A small image captioner, trained from scratch.
Model: 14.3M parameters, encoder arch vit, encoder activation geglu, encoder moe top_k, encoder patch size [4, 4], encoder layers 6, decoder width 256, decoder layers 8, decoder norm layernorm, decoder activation swiglu.
Training: soap at rate 0.0017, batches of 48.
Rows from block 3 of the image encoder of a small image captioner, named by matrix and row number. Rows with one number within an expert belong to one neuron, the router's apart. Each number is 200 + 30 x the weight over its row's rms, rounded and kept within 0 to 999. All counts start at 0. After the name is the row's rms in percent of the matrix's.
After each expert's rows are labels from the 100 images, of 14976, where the router gives the expert most weight on average: "responds to" is what is common among them; "lies over" is the class under the peak. Only what is clearly more common there than usual is listed. The data: rendered made-up planets.
# router: router (encoder.blocks.3.mlp.router.weight, 16x256, trained with AdamW), inputs 0-127
# gate: expert gate (encoder.blocks.3.mlp.gate, 16x64x256), inputs 0-127
# up: expert up (encoder.blocks.3.mlp.up, 16x64x256), inputs 0-127
# down: expert down (encoder.blocks.3.mlp.down, 16x256x64, transposed), outputs 0-127

# expert 4
router.4,105,159,202,267,222,224,242,239,223,254,244,198,207,196,143,130,244,183,212,193,173,179,155,163,197,244,173,195,173,207,229,229,191,210,264,154,161,210,167,192,178,190,182,179,227,185,183,173,215,216,209,220,187,174,215,201,165,212,178,221,196,205,226,148,202,177,215,152,149,209,132,180,162,221,221,196,231,205,225,177,163,195,198,203,180,243,187,208,167,261,236,251,183,211,241,176,246,208,257,205,151,249,233,178,264,227,197,162,189,193,177,188,217,216,234,222,183,189,223,199,200,240,144,203,150,178,160,217,182
gate.0,070,199,213,200,173,202,168,199,201,166,166,243,236,198,220,200,200,200,246,224,275,200,200,200,202,201,200,200,170,199,197,129,229,192,124,201,200,199,239,200,200,200,201,200,200,198,203,199,201,169,217,199,201,199,222,200,216,199,201,200,191,149,44,165,206,179,200,200,214,200,216,200,211,209,200,200,214,200,196,200,200,220,202,199,200,161,175,200,233,200,181,202,199,201,170,200,199,200,199,190,201,179,200,274,144,188,200,228,180,201,191,200,154,200,147,200,200,210,199,199,231,188,239,200,270,200,201,200,200
up.0,046,213,208,199,321,200,242,197,200,200,201,132,192,200,167,201,192,199,178,201,181,198,201,200,199,200,169,169,199,198,200,204,170,196,213,189,204,235,192,200,199,200,200,193,200,200,202,200,196,216,193,257,200,201,195,201,195,172,170,223,202,193,200,218,254,209,230,200,212,204,198,199,211,199,199,202,136,207,238,201,202,197,200,293,201,201,202,214,154,199,274,200,233,200,247,169,200,200,206,259,200,245,204,200,236,198,200,155,294,199,200,206,202,199,217,150,200,209,200,202,198,203,145,200,82,187,196,202,233
down.0,065,203,207,200,200,153,172,214,201,190,162,200,200,200,202,208,200,200,199,201,200,200,201,201,201,161,202,199,205,388,339,207,200,183,185,201,192,201,200,200,200,206,301,210,199,224,199,231,200,204,198,200,195,233,199,193,200,196,160,200,200,187,200,201,197,199,192,217,213,208,219,209,199,199,227,198,177,199,201,292,206,201,200,200,203,192,121,179,197,105,200,173,199,202,200,200,185,200,200,199,211,201,200,196,200,198,194,199,201,200,194,199,202,200,184,200,291,200,207,202,196,202,199,200,198,161,199,199,201
responds to: ocean world; moons: zero; rings
lies over: planet

# expert 11
router.11,106,166,186,287,205,223,242,227,210,230,257,189,201,193,113,152,252,165,229,203,181,191,153,174,190,220,188,182,183,223,218,238,191,198,266,150,161,222,148,198,189,176,200,190,244,182,196,190,212,215,198,223,185,198,226,185,186,228,201,231,194,195,227,172,190,175,199,153,125,209,161,174,150,226,213,187,228,187,237,204,183,181,162,198,155,232,175,198,191,253,215,247,194,213,219,173,246,217,255,210,171,232,210,184,256,228,207,181,208,201,182,198,195,219,237,232,174,206,232,224,204,251,149,219,156,167,156,206,174
gate.0,121,203,173,172,202,145,192,165,232,237,134,229,210,207,221,206,205,199,148,207,235,229,219,204,219,199,194,212,201,196,246,184,198,189,170,192,264,146,196,217,186,209,225,189,163,198,237,191,200,156,195,132,171,197,184,205,281,226,230,197,180,202,205,199,191,162,137,187,204,194,249,205,259,190,214,190,213,202,198,201,246,237,200,180,219,123,187,189,200,134,192,197,176,125,152,207,194,158,164,192,209,115,201,200,130,199,175,239,171,172,213,200,161,183,165,202,251,204,210,133,239,185,216,228,206,193,241,245,202
up.0,144,265,218,204,196,226,198,200,214,247,175,197,157,200,192,200,201,218,197,196,199,206,157,153,204,174,198,217,196,199,268,246,178,143,197,202,201,201,206,201,225,195,219,217,208,197,190,271,179,239,185,212,196,227,128,198,168,212,207,208,224,209,222,207,305,180,205,198,203,211,189,227,206,222,173,286,191,216,183,232,151,199,218,120,145,204,176,230,206,201,177,192,208,212,202,201,246,198,198,226,221,197,216,214,201,204,189,143,185,220,208,178,187,184,205,196,169,195,210,142,200,219,245,199,196,201,154,236,200
down.0,130,206,166,237,204,235,187,202,150,187,164,237,214,218,202,211,198,187,175,211,153,202,130,219,198,197,198,225,201,212,203,205,191,157,204,265,170,218,195,222,167,198,198,186,202,171,204,265,197,195,199,200,245,192,206,182,223,153,187,187,210,176,186,153,259,197,199,195,210,203,210,169,216,240,162,211,214,219,194,204,201,198,165,230,144,185,185,229,216,194,229,130,209,210,206,178,92,234,190,202,216,126,222,208,195,204,203,149,214,246,226,190,251,188,123,207,206,206,233,204,187,226,205,165,204,314,196,243,180
responds to: crescent; banded gas giant
lies over: planet

# expert 9
router.9,069,156,226,261,225,211,212,190,208,267,225,171,205,217,149,170,201,198,198,176,184,175,193,178,173,210,202,134,182,178,251,215,141,186,227,145,187,225,147,163,169,176,188,213,181,181,194,184,174,180,162,198,200,163,226,173,189,262,184,233,223,187,202,161,175,219,208,160,143,203,172,186,164,217,237,206,231,203,200,204,180,168,172,167,221,225,214,220,223,262,209,274,195,221,177,200,241,217,233,229,174,210,217,155,269,203,214,200,202,199,168,212,201,205,206,165,191,215,192,184,195,224,187,213,182,178,145,221,216
gate.0,014,201,199,199,201,201,200,200,200,199,198,201,198,207,198,197,199,200,201,201,200,200,204,206,200,200,200,200,200,201,204,200,186,324,204,200,205,215,200,204,198,199,205,200,200,203,196,201,200,201,202,199,201,200,201,200,201,203,199,200,200,185,200,200,130,202,200,200,200,200,199,200,200,200,202,196,199,200,201,200,200,198,197,192,199,201,206,203,295,200,187,200,201,199,200,197,199,188,200,204,203,200,486,200,201,201,201,120,202,159,200,416,253,200,201,198,200,200,203,201,200,201,194,177,200,209,200,200,200
up.0,010,200,220,209,200,199,200,200,201,200,199,195,202,195,200,202,205,198,201,200,198,202,195,197,199,199,199,201,201,198,197,200,200,185,198,201,195,197,199,193,202,203,200,200,200,196,200,199,200,201,200,201,199,203,202,205,200,103,203,200,200,221,200,200,204,198,202,202,201,350,208,200,202,198,200,204,201,200,198,200,200,210,207,209,200,200,148,192,197,200,202,201,199,200,200,203,201,201,198,83,199,200,4,202,196,199,185,206,199,230,192,182,172,204,199,201,200,200,199,199,197,197,200,247,198,195,201,199,201
down.0,046,200,200,200,200,200,200,200,200,200,201,200,200,201,200,200,200,200,200,108,200,199,200,200,200,184,200,326,200,200,200,200,200,192,200,85,194,200,200,200,133,199,200,200,201,200,200,206,200,201,200,228,240,200,200,200,200,199,200,201,200,200,200,199,200,200,200,200,200,201,205,200,200,200,200,201,339,200,200,200,200,200,200,200,200,200,200,200,200,200,200,199,200,200,200,200,200,200,200,165,200,200,200,200,200,200,200,200,200,200,200,200,199,200,200,200,200,200,200,200,200,200,125,200,17,326,200,200,200
responds to: ocean world; full
lies over: planet

# expert 12
router.12,069,186,231,227,201,233,201,169,212,207,255,190,208,227,169,151,159,219,195,287,246,151,195,151,166,239,182,129,147,202,230,203,181,175,174,166,205,194,195,184,166,146,220,216,145,174,182,196,196,186,185,147,192,136,199,199,237,239,226,222,200,163,149,218,210,202,169,178,163,217,175,213,183,246,223,205,231,242,224,233,162,146,191,190,194,249,205,266,198,214,207,270,182,233,160,161,205,198,275,240,196,199,221,175,249,210,255,191,190,200,237,244,188,182,212,128,202,237,194,187,178,198,245,179,224,211,164,202,220
gate.0,244,198,232,246,187,240,207,258,202,191,195,187,179,170,170,192,145,256,230,194,216,162,227,209,240,240,199,204,207,208,199,200,198,252,216,166,239,113,211,201,229,191,199,207,122,209,191,192,203,195,239,226,204,189,209,200,119,200,193,210,199,184,188,202,230,197,190,190,198,201,182,241,180,213,207,183,203,200,200,263,200,224,198,208,200,197,150,195,193,209,185,222,209,201,191,198,211,201,202,192,228,276,202,274,197,189,179,235,186,273,186,165,137,168,181,163,205,211,250,220,207,184,226,237,161,197,185,211,193
up.0,142,201,194,190,248,102,211,206,213,209,196,202,202,215,231,187,233,183,196,204,182,211,195,205,179,131,210,205,192,201,285,172,232,176,195,235,205,260,203,199,183,222,201,166,257,181,198,213,191,200,151,201,189,216,254,295,224,198,201,189,202,213,215,196,168,200,185,226,166,206,220,205,208,188,167,263,199,200,176,172,210,146,219,193,200,201,202,214,207,179,257,166,200,202,221,200,191,199,203,208,210,160,198,191,205,211,183,174,237,169,199,260,287,226,204,209,196,171,165,155,198,223,186,184,210,197,231,185,222
down.0,158,214,184,192,193,285,186,195,197,196,204,169,200,179,198,170,181,200,191,202,181,217,186,175,188,200,213,133,214,275,230,227,202,185,197,197,135,246,225,227,203,198,296,201,195,193,196,216,185,205,206,244,235,225,204,262,219,204,216,190,245,198,142,206,177,210,198,205,199,208,200,210,205,186,201,200,204,279,262,260,188,214,174,206,189,192,265,202,147,205,246,201,209,202,199,201,107,195,200,317,144,98,196,201,205,214,205,198,203,204,196,202,258,151,199,211,213,223,218,193,171,196,205,192,212,192,160,176,209
responds to: ocean world; full
lies over: planet

# expert 5
router.5,109,166,181,281,214,223,236,239,227,241,252,187,208,201,119,158,256,163,224,189,190,176,159,169,212,235,176,174,199,216,233,245,183,176,264,148,165,222,152,189,202,188,205,193,226,205,186,172,222,216,194,212,195,185,232,182,189,229,189,236,198,200,225,162,193,176,192,163,143,202,157,186,153,217,218,192,238,183,233,206,165,190,156,195,169,251,198,204,205,262,223,249,187,201,227,175,246,218,254,200,171,242,207,153,270,221,210,189,204,213,182,179,211,192,238,216,205,190,220,226,205,246,144,220,155,174,158,217,169
gate.0,078,219,197,200,290,202,208,199,197,212,170,207,204,183,213,178,216,243,277,196,198,221,182,167,197,205,225,190,214,251,233,180,220,198,149,201,211,256,197,202,201,204,240,241,231,166,201,154,232,218,191,212,227,218,215,203,234,235,327,191,199,227,253,272,257,209,140,193,197,199,152,202,125,165,192,116,200,204,195,174,203,198,203,207,226,242,202,192,237,220,145,207,198,199,206,235,144,156,197,283,146,199,186,203,232,226,183,188,193,186,198,245,230,206,205,137,139,195,237,199,187,239,194,184,226,203,173,226,236
up.0,106,179,204,224,167,200,173,182,236,148,204,198,205,168,193,211,170,181,127,226,221,196,200,238,213,200,184,241,174,201,193,185,176,198,197,189,212,133,197,185,201,195,161,121,167,221,201,208,154,195,212,177,203,148,202,256,182,201,203,209,193,116,174,71,149,177,205,229,216,202,219,229,284,223,181,257,204,192,199,227,151,208,188,193,196,188,160,208,198,94,285,176,205,203,195,188,256,205,203,203,222,201,205,194,181,180,206,216,206,206,207,199,181,248,199,216,254,189,200,203,207,194,197,209,192,203,203,176,195
down.0,105,201,179,205,214,238,205,234,199,205,211,219,202,235,199,200,231,199,219,242,179,223,150,208,199,200,203,246,231,197,209,352,225,191,199,188,238,182,201,220,204,220,221,209,220,199,202,233,200,229,201,213,245,201,243,185,218,183,201,170,222,142,205,193,248,199,196,207,201,189,188,188,195,200,167,236,203,214,202,201,170,200,182,91,167,208,96,286,210,204,185,176,195,213,212,200,171,191,232,204,190,198,236,192,218,216,96,182,197,73,197,165,220,190,201,174,188,222,213,187,138,209,200,196,212,212,189,199,219
responds to: cratered rock; full
lies over: planet

# expert 7
router.7,101,188,195,279,233,226,250,242,238,236,244,187,202,203,120,135,234,157,232,211,179,184,170,176,188,224,193,188,198,188,211,226,180,203,246,132,189,232,144,198,189,205,203,210,227,204,181,188,207,211,188,200,181,169,232,177,188,221,205,221,206,212,226,170,197,170,197,156,138,194,157,184,141,221,222,190,226,182,237,207,173,184,165,209,156,235,182,224,198,252,218,238,185,228,243,177,259,210,257,205,181,249,238,177,264,234,214,164,195,208,181,192,218,217,226,223,196,197,230,217,215,256,146,217,177,172,166,215,172
gate.0,053,202,201,165,200,196,198,186,200,201,202,201,199,189,205,203,147,201,37,201,207,209,268,205,201,195,201,216,200,197,196,129,192,203,199,200,204,199,297,200,203,198,202,201,200,160,200,199,200,197,181,205,190,237,192,200,198,203,201,215,200,219,200,227,201,191,214,199,204,203,201,202,224,276,104,271,206,201,196,203,200,201,200,208,202,230,201,197,198,175,210,128,254,200,216,210,164,199,190,193,200,199,199,223,171,195,200,205,217,202,206,200,160,162,159,210,199,205,55,181,208,196,215,184,179,172,252,201,279
up.0,031,305,328,207,194,192,195,193,198,206,195,202,197,201,205,199,207,197,202,203,212,191,203,194,201,195,193,144,190,178,225,186,203,187,184,193,208,201,204,201,216,196,200,193,215,190,202,195,203,193,201,231,197,231,204,182,168,192,214,328,186,232,231,237,191,155,205,222,202,199,154,191,103,196,156,200,179,210,211,194,213,199,200,197,206,186,200,205,185,197,162,294,181,205,197,194,200,194,197,315,200,238,308,202,199,201,194,211,175,190,263,203,191,195,192,176,199,195,192,196,202,199,209,201,198,172,205,188,202
down.0,049,157,68,201,343,190,200,196,252,200,199,195,200,130,140,234,196,199,176,189,203,196,213,202,198,228,197,197,98,191,210,195,191,200,201,199,197,195,198,193,202,199,191,201,194,202,201,197,185,187,202,186,202,136,203,202,200,207,198,199,191,203,198,200,196,205,197,201,200,201,201,199,201,203,208,106,194,215,202,198,210,198,180,201,208,191,194,200,301,204,267,211,202,318,200,191,200,198,214,199,202,202,24,206,195,166,201,203,199,192,264,209,199,206,208,201,201,181,198,204,199,199,201,201,215,198,219,236,199
responds to: full; moons: zero; rings; cratered rock
lies over: ring

# expert 2
router.2,103,163,182,282,208,196,237,219,234,249,271,184,188,225,133,142,247,174,225,196,168,189,164,185,192,224,181,199,193,203,217,254,175,197,259,156,153,230,151,202,209,182,198,199,224,194,176,172,221,205,200,206,176,187,217,201,189,199,185,229,209,193,221,160,189,164,200,170,137,194,151,164,142,219,213,198,226,190,223,224,175,204,161,215,182,249,182,210,177,253,229,246,165,186,222,166,240,197,253,204,170,234,217,178,254,191,218,176,199,193,197,187,201,217,233,231,210,197,237,219,213,256,141,229,159,188,176,215,164
gate.0,072,196,202,199,219,199,181,200,245,227,210,180,200,201,199,204,265,211,201,196,196,160,212,205,199,200,200,142,177,197,215,201,196,174,252,351,170,200,203,199,198,217,155,201,200,199,257,199,199,198,179,202,199,199,200,200,201,200,145,202,195,199,203,198,200,202,173,140,198,200,201,132,142,200,222,199,180,199,200,190,200,200,200,186,193,200,185,200,199,202,197,202,209,180,223,199,200,193,201,198,197,212,201,199,198,197,238,201,189,180,320,203,198,209,226,202,200,130,195,245,186,251,156,261,200,235,215,205,200
up.0,046,179,209,208,252,212,195,199,265,246,200,171,199,157,198,198,201,211,196,172,198,174,202,197,207,201,184,155,149,177,197,191,165,200,201,284,132,179,202,184,235,204,151,163,198,193,222,189,175,194,136,198,203,191,205,228,194,202,196,199,199,183,203,200,231,253,206,131,200,253,189,191,200,201,232,199,199,217,200,197,250,217,222,199,226,195,143,199,199,213,204,203,265,182,202,217,238,243,200,195,203,202,200,172,201,200,134,221,156,172,176,202,189,210,198,143,181,169,159,213,198,202,201,202,199,188,245,199,177
down.0,058,199,238,201,210,200,199,205,205,200,260,207,200,199,200,143,57,200,187,198,199,200,215,226,190,202,201,149,74,198,196,236,176,154,234,198,200,200,197,200,167,203,196,112,205,100,198,195,197,155,198,187,200,102,201,186,273,202,189,220,203,205,206,284,197,200,198,111,180,180,74,181,198,197,221,192,193,200,170,176,209,207,200,195,141,203,220,191,323,247,140,252,301,207,202,184,206,209,147,201,200,231,202,217,201,196,233,198,204,203,198,199,200,199,196,204,175,180,203,201,200,203,199,199,200,207,192,200,172
responds to: moons: zero; desert world; crescent
lies over: planet

# expert 1
router.1,105,155,196,280,223,223,257,238,213,239,243,198,215,198,131,162,248,167,235,197,173,174,160,164,191,208,189,189,195,222,229,248,185,212,234,156,167,222,152,186,171,162,194,200,243,180,181,176,208,220,203,231,189,187,227,195,171,213,192,219,201,190,209,171,180,171,201,137,134,196,138,184,157,203,211,171,234,205,231,212,178,191,175,197,156,243,187,208,192,265,226,240,178,199,217,178,240,194,247,201,169,265,199,174,269,190,208,160,188,200,170,203,200,219,237,245,183,180,224,219,207,271,145,221,161,191,165,228,161
gate.0,122,199,162,213,242,203,250,199,214,197,215,167,266,227,201,208,232,189,240,212,197,166,188,200,183,204,195,232,243,224,163,222,235,210,137,214,175,208,142,126,234,208,190,224,209,218,175,149,182,228,205,221,196,229,205,243,159,157,211,56,169,185,204,224,201,212,212,213,197,204,167,196,171,169,209,158,191,164,249,172,243,209,203,218,243,211,197,178,160,199,270,220,210,225,260,210,198,209,203,197,197,228,138,208,239,243,205,247,193,179,179,201,230,228,230,233,199,254,197,206,163,174,160,161,195,176,193,167,194
up.0,103,229,262,185,200,203,145,198,206,234,182,292,175,163,206,213,188,206,160,179,194,242,220,182,215,188,201,141,196,177,236,181,173,117,201,231,204,192,271,202,183,225,183,166,207,149,276,248,196,138,172,195,215,168,123,151,239,213,189,225,233,217,191,162,193,194,257,164,216,184,224,175,214,224,181,219,192,235,139,217,204,220,199,192,206,187,199,227,254,200,189,178,191,164,171,189,181,190,199,203,209,182,259,208,168,206,211,172,205,224,226,201,122,155,181,176,240,183,206,207,217,230,235,223,210,206,213,204,225
down.0,107,212,149,276,281,217,200,193,196,240,225,185,165,191,156,195,201,163,167,173,122,199,184,268,194,184,199,197,207,225,194,199,195,198,216,217,185,191,184,209,106,195,168,200,224,189,213,203,187,194,192,219,200,200,225,198,187,179,172,214,197,203,232,217,173,198,201,151,250,267,201,183,214,214,199,201,203,203,198,201,218,182,169,205,167,247,212,178,163,182,263,196,203,218,226,211,193,258,247,311,161,238,165,166,197,248,206,241,149,239,217,227,201,189,206,211,188,200,191,213,200,217,154,214,166,217,226,201,206
responds to: moons: zero; cratered rock; full
lies over: planet

# expert 14
router.14,106,160,184,255,223,217,247,249,220,247,259,203,195,213,132,150,237,167,226,206,190,183,167,172,197,207,186,188,185,222,218,235,191,215,241,147,160,229,149,187,191,188,215,193,230,201,182,180,218,208,213,209,202,182,215,180,185,222,176,218,214,201,223,169,195,173,195,150,146,192,135,200,157,209,206,186,224,180,224,204,166,176,173,178,173,250,181,218,193,241,223,249,175,215,212,170,266,208,269,206,156,252,231,173,263,220,198,178,194,207,183,192,188,213,239,223,188,209,232,220,186,250,143,206,152,185,149,218,165
gate.0,125,236,202,197,214,188,120,207,204,215,194,171,215,197,249,255,209,229,200,200,105,214,195,205,198,145,205,200,197,199,192,200,213,168,195,246,156,227,202,197,174,278,161,209,196,185,204,296,206,199,134,186,104,209,167,234,222,206,200,142,224,214,168,204,147,205,174,201,228,210,223,188,236,171,201,195,191,198,187,204,220,234,278,213,241,192,227,131,197,141,217,171,228,196,218,226,164,189,173,211,181,173,187,194,201,209,193,252,215,179,187,199,280,203,182,213,213,198,132,201,200,198,204,207,230,209,227,192,202
up.0,105,196,187,187,253,208,201,199,186,175,200,194,178,327,196,193,186,204,210,205,159,203,202,201,205,166,186,206,207,237,201,201,212,205,210,204,193,215,206,214,196,107,264,200,169,213,144,155,235,204,234,207,262,197,192,157,193,214,226,201,226,191,239,161,199,199,182,208,192,194,201,239,196,193,194,215,214,198,200,196,160,181,169,119,197,202,276,272,212,247,204,196,199,221,173,185,206,140,227,249,197,203,204,241,199,188,208,174,202,199,228,197,216,208,203,151,173,207,210,217,202,197,232,154,224,182,191,215,223
down.0,095,196,164,132,192,154,203,206,163,195,192,159,184,187,225,284,202,205,199,171,194,195,188,147,196,179,251,221,184,212,217,196,189,234,228,220,98,202,191,194,199,198,204,270,182,201,187,204,172,225,204,201,242,214,171,201,198,242,220,225,223,195,198,210,213,182,167,200,205,203,207,187,179,187,199,161,186,153,190,205,233,208,192,205,271,208,201,195,197,199,202,204,257,219,206,191,224,195,174,238,238,182,156,235,213,180,232,244,202,207,203,208,204,218,206,204,191,200,203,199,199,220,215,157,200,197,191,169,201
responds to: moons: zero; cratered rock
lies over: planet

# expert 3
router.3,104,158,185,268,209,202,251,232,208,253,262,190,200,207,110,152,245,174,222,202,196,177,173,174,185,232,192,185,198,236,221,245,190,217,246,147,173,237,144,191,196,174,203,202,228,202,195,174,215,215,197,224,182,177,230,190,179,218,182,220,205,209,218,186,200,190,199,138,144,197,133,183,157,222,216,172,236,190,221,207,166,190,161,186,180,253,175,201,186,259,225,223,177,206,221,160,236,224,258,200,163,241,197,159,267,217,216,176,191,205,189,202,191,213,242,227,186,200,235,229,208,247,136,224,151,168,179,206,170
gate.0,149,294,280,204,200,207,155,178,207,198,157,214,200,198,235,262,195,208,183,200,188,237,209,263,220,197,124,198,201,190,171,201,201,169,180,280,191,196,212,198,99,210,180,199,199,200,199,239,202,201,175,244,200,193,191,198,248,183,181,172,233,141,198,180,283,184,246,229,256,198,251,194,244,206,121,227,153,229,156,159,196,164,203,201,191,157,199,209,231,180,162,174,197,231,193,187,206,193,195,204,199,174,206,155,210,175,133,163,277,200,232,208,200,212,175,183,187,224,172,185,217,200,212,172,216,209,200,239,210
up.0,135,246,205,194,244,189,193,199,233,195,187,218,137,198,200,264,199,211,168,258,185,201,270,206,245,141,196,190,163,205,198,205,192,203,198,201,200,199,201,193,210,221,200,148,195,232,202,231,197,214,189,126,199,187,199,200,200,258,204,262,212,129,170,174,190,203,179,224,228,237,228,234,201,185,229,202,142,162,197,180,204,196,206,192,199,190,211,252,308,126,196,216,192,182,169,199,199,190,199,200,205,211,199,196,201,175,138,192,129,137,198,218,220,170,174,134,225,224,132,200,172,202,204,201,208,210,198,200,160
down.0,109,200,210,207,214,172,195,189,220,191,194,202,198,205,208,227,199,229,187,235,188,200,196,217,196,200,184,317,189,198,215,199,187,201,215,215,120,206,200,193,195,204,204,206,258,203,199,194,200,203,228,216,201,202,204,218,203,126,199,196,187,176,189,191,208,198,195,205,219,201,150,191,198,212,188,271,195,202,194,197,220,171,201,201,129,194,203,188,201,200,175,193,199,268,229,193,189,206,227,200,231,201,194,223,200,213,211,195,205,199,210,184,212,199,194,171,225,193,193,210,154,195,198,183,197,211,206,211,36
responds to: moons: zero; cratered rock
lies over: planet

# expert 15
router.15,102,165,188,270,237,212,240,219,205,230,246,179,185,195,158,154,249,149,235,185,191,193,166,170,185,226,178,216,178,199,215,238,168,230,234,155,168,222,173,193,194,183,212,193,222,183,196,190,226,219,193,222,208,179,230,178,170,229,197,232,218,210,224,180,186,176,198,155,160,202,157,186,160,236,206,205,226,192,228,180,172,173,182,209,162,260,188,204,195,250,235,216,202,236,223,160,261,222,251,212,144,217,220,166,273,224,204,173,196,218,184,207,214,207,222,234,186,186,207,198,203,253,124,212,172,176,162,194,180
gate.0,059,87,165,211,234,213,197,143,243,253,196,232,226,201,213,161,182,192,193,197,243,146,240,198,199,241,141,195,233,150,163,155,212,203,197,164,184,183,222,212,203,206,173,158,200,200,237,178,198,166,207,212,207,174,275,201,253,202,196,229,167,89,199,200,166,196,230,148,198,216,221,200,201,194,219,176,244,204,227,167,211,88,173,201,199,187,196,197,183,192,203,200,181,177,200,203,185,229,195,197,187,201,199,173,164,200,212,219,251,166,201,295,191,189,202,203,186,177,183,196,200,184,174,232,172,188,215,186,199
up.0,046,248,190,176,108,181,188,226,172,95,205,169,171,228,176,225,207,207,198,196,169,215,275,215,214,193,228,208,156,233,216,231,177,144,172,228,271,207,187,200,198,190,215,201,199,246,153,214,212,224,193,188,191,240,28,197,168,201,199,200,206,199,198,196,198,224,216,242,192,197,184,196,175,200,200,204,108,186,177,227,200,232,246,192,207,209,214,200,220,200,196,209,210,221,196,143,198,184,205,212,227,202,208,241,238,199,200,185,192,209,201,144,211,233,211,217,223,200,211,241,200,227,201,166,216,206,196,227,199
down.0,048,199,182,248,263,173,204,231,153,136,186,161,77,199,198,221,180,199,199,199,149,212,200,192,198,195,185,205,201,202,195,239,201,198,186,248,177,235,214,200,175,218,199,196,231,199,202,217,202,197,153,194,199,163,198,199,214,162,197,179,218,194,199,198,165,216,225,206,198,200,242,216,217,176,219,219,201,204,175,201,200,198,201,248,197,200,192,218,60,198,201,190,200,206,199,215,174,288,220,197,156,199,191,180,227,199,204,170,198,233,239,207,210,210,202,250,211,224,200,177,173,197,197,150,204,201,201,202,207
responds to: desert world; full
lies over: planet